A small image flow-matching model, trained from scratch: arch dit, width 128.
Rows from block 5 of a small image flow-matching model, named by matrix and row number. Rows with one number belong to one neuron. Each number is 50 + 10 x the weight over its row's rms, rounded and kept within 0 to 99. All counts start at 0. After the name is the row's rms in percent of the matrix's.
After each neuron's rows are labels from the 100 images, of 14976 (inputs lightly noised), where the neuron reaches its highest value: "strongest on" is what is common among them. Only what is clearly more common there than usual is listed. The data: streak pictures of flow and ridge fields.
# fc1: MLP up (model.blocks.5.mlp.fc1.weight, 512x128), inputs 114-127
# fc2: MLP down (model.blocks.5.mlp.fc2.weight, 128x512, transposed), outputs 114-127

fc1.237 136:53 40 54 57 54 49 47 63 48 58 44 56 44 44
fc2.237 119:46 41 45 46 53 35 69 37 54 55 45 42 62 51
strongest on: fine streaks; high contrast; whorl

fc1.182 092:45 42 42 49 43 47 49 52 61 52 45 58 51 50
fc2.182 085:53 23 60 45 47 57 52 33 48 67 42 71 59 78
strongest on: high contrast

fc1.236 096:50 48 50 51 70 50 58 54 54 34 46 50 64 37
fc2.236 109:36 41 47 58 41 50 35 50 42 39 49 45 49 62
strongest on: loop

fc1.138 098:56 73 55 22 40 51 48 68 54 32 48 56 50 46
fc2.138 093:51 62 38 24 38 53 50 42 53 34 53 50 50 45
strongest on: high contrast; fine streaks

fc1.381 085:50 42 54 54 48 40 37 61 53 44 41 32 68 51
fc2.381 079:67 48 66 58 40 36 57 43 44 40 40 50 47 41
strongest on: source

fc1.355 096:42 53 51 48 52 31 49 50 55 56 56 50 45 55
fc2.355 095:53 53 49 52 54 27 52 52 47 62 46 48 39 45
strongest on: high contrast; waves; parallel

fc1.11 096:32 67 63 39 52 48 60 47 49 40 41 43 42 41
fc2.11 093:67 65 51 48 45 47 45 54 64 53 38 54 46 47
strongest on: fine streaks; high contrast; waves

fc1.220 114:52 62 20 56 53 39 47 34 45 34 61 56 47 58
fc2.220 096:61 44 48 59 64 64 49 36 61 59 52 54 64 57
strongest on: pair of whorls

fc1.196 089:38 56 44 41 64 50 55 57 55 49 64 50 59 38
fc2.196 102:61 43 60 46 41 38 56 46 52 46 58 63 50 33
strongest on: turbulent

fc1.6 097:57 65 55 67 70 59 46 47 47 45 56 51 58 51
fc2.6 094:51 64 48 56 39 35 51 35 49 45 51 56 54 57
strongest on: parallel

fc1.370 110:51 46 61 48 57 32 42 49 36 43 43 34 54 52
fc2.370 105:49 48 50 53 53 39 47 40 52 54 49 76 50 74
strongest on: source

fc1.106 087:65 54 48 43 44 23 42 54 58 50 57 59 55 52
fc2.106 095:61 48 54 40 47 24 63 44 41 54 68 63 53 52
strongest on: source

fc1.450 091:40 58 59 27 39 42 48 45 48 44 45 43 46 51
fc2.450 095:51 91 54 37 44 34 69 44 58 56 35 37 46 42
strongest on: source

fc1.168 101:44 71 63 41 37 50 48 43 56 54 62 62 53 35
fc2.168 095:43 81 39 52 36 49 60 62 45 44 41 26 41 45
strongest on: source

fc1.23 096:51 32 56 49 54 41 59 48 54 57 50 29 64 26
fc2.23 094:36 40 44 64 47 39 40 51 39 57 49 78 59 51
strongest on: delta; loop

fc1.501 092:59 39 37 49 58 50 61 46 45 62 55 50 27 44
fc2.501 098:55 41 65 41 49 60 45 57 51 41 54 61 53 42
strongest on: turbulent

fc1.445 095:74 55 62 67 68 58 57 55 50 56 18 58 40 64
fc2.445 094:40 66 54 78 53 51 51 41 55 44 23 35 74 47
strongest on: whorl

fc1.421 104:50 40 46 52 51 40 47 59 53 56 65 51 52 47
fc2.421 112:56 49 67 53 46 52 43 46 39 52 48 76 58 64
strongest on: source; pair of whorls

fc1.45 105:30 43 42 55 50 66 48 59 50 58 63 57 35 69
fc2.45 093:57 40 57 56 33 56 39 32 46 39 32 50 59 59
strongest on: whorl

fc1.297 092:51 36 26 54 53 48 39 64 57 49 46 70 60 44
fc2.297 076:47 38 47 54 61 58 56 48 38 55 52 45 46 53
strongest on: turbulent

fc1.50 102:46 45 52 61 51 60 52 27 60 38 46 48 31 62
fc2.50 100:45 58 47 74 52 56 45 83 35 46 35 50 50 60
strongest on: waves

fc1.451 110:70 71 56 28 58 53 58 52 35 55 63 40 50 39
fc2.451 117:38 57 43 64 50 60 58 35 50 47 59 41 38 49
strongest on: source

fc1.128 097:66 27 59 51 35 52 57 30 34 64 41 54 55 56
fc2.128 098:44 33 29 39 68 64 33 61 60 58 40 43 34 60
strongest on: parallel; source

fc1.325 091:46 51 43 46 69 45 46 59 44 49 60 41 49 32
fc2.325 078:36 61 51 52 52 53 54 63 64 40 61 49 43 37
strongest on: fine streaks; high contrast

fc1.171 102:46 47 46 55 47 48 42 54 56 57 58 76 48 36
fc2.171 103:62 22 66 58 62 48 64 61 47 49 51 45 62 52
strongest on: fine streaks; waves

fc1.488 086:72 63 50 52 52 45 51 52 22 56 48 39 45 44
fc2.488 096:43 18 46 53 39 32 27 50 65 55 58 63 45 43
strongest on: saddle

fc1.280 088:69 46 66 73 40 40 42 26 47 52 40 40 57 41
fc2.280 091:46 59 32 68 51 40 49 67 50 44 51 44 50 51
strongest on: saddle

fc1.404 102:52 43 50 54 68 47 55 63 44 51 50 37 41 54
fc2.404 092:50 38 63 46 48 50 51 52 65 43 53 54 52 65
strongest on: source; waves

fc1.28 111:51 40 33 60 39 32 41 57 47 65 49 59 54 66
fc2.28 098:56 32 58 60 45 36 49 53 73 73 62 51 30 59
strongest on: fine streaks; high contrast; whorl

fc1.362 107:31 49 32 52 50 42 32 47 61 62 55 30 43 45
fc2.362 115:46 31 47 49 58 54 56 50 42 63 48 47 44 57
strongest on: fine streaks; high contrast

fc1.264 100:49 36 51 51 52 57 48 51 53 47 44 68 49 42
fc2.264 087:50 30 49 47 41 50 58 63 57 52 55 38 57 30
strongest on: pair of whorls; waves

fc1.187 097:76 52 44 61 46 50 45 43 49 62 32 59 55 39
fc2.187 101:42 65 64 67 44 46 54 45 42 44 45 41 46 41
strongest on: delta

fc1.348 107:46 36 40 57 51 40 58 59 51 49 57 40 60 79
fc2.348 101:57 39 51 40 40 50 46 20 66 55 64 64 58 58
strongest on: waves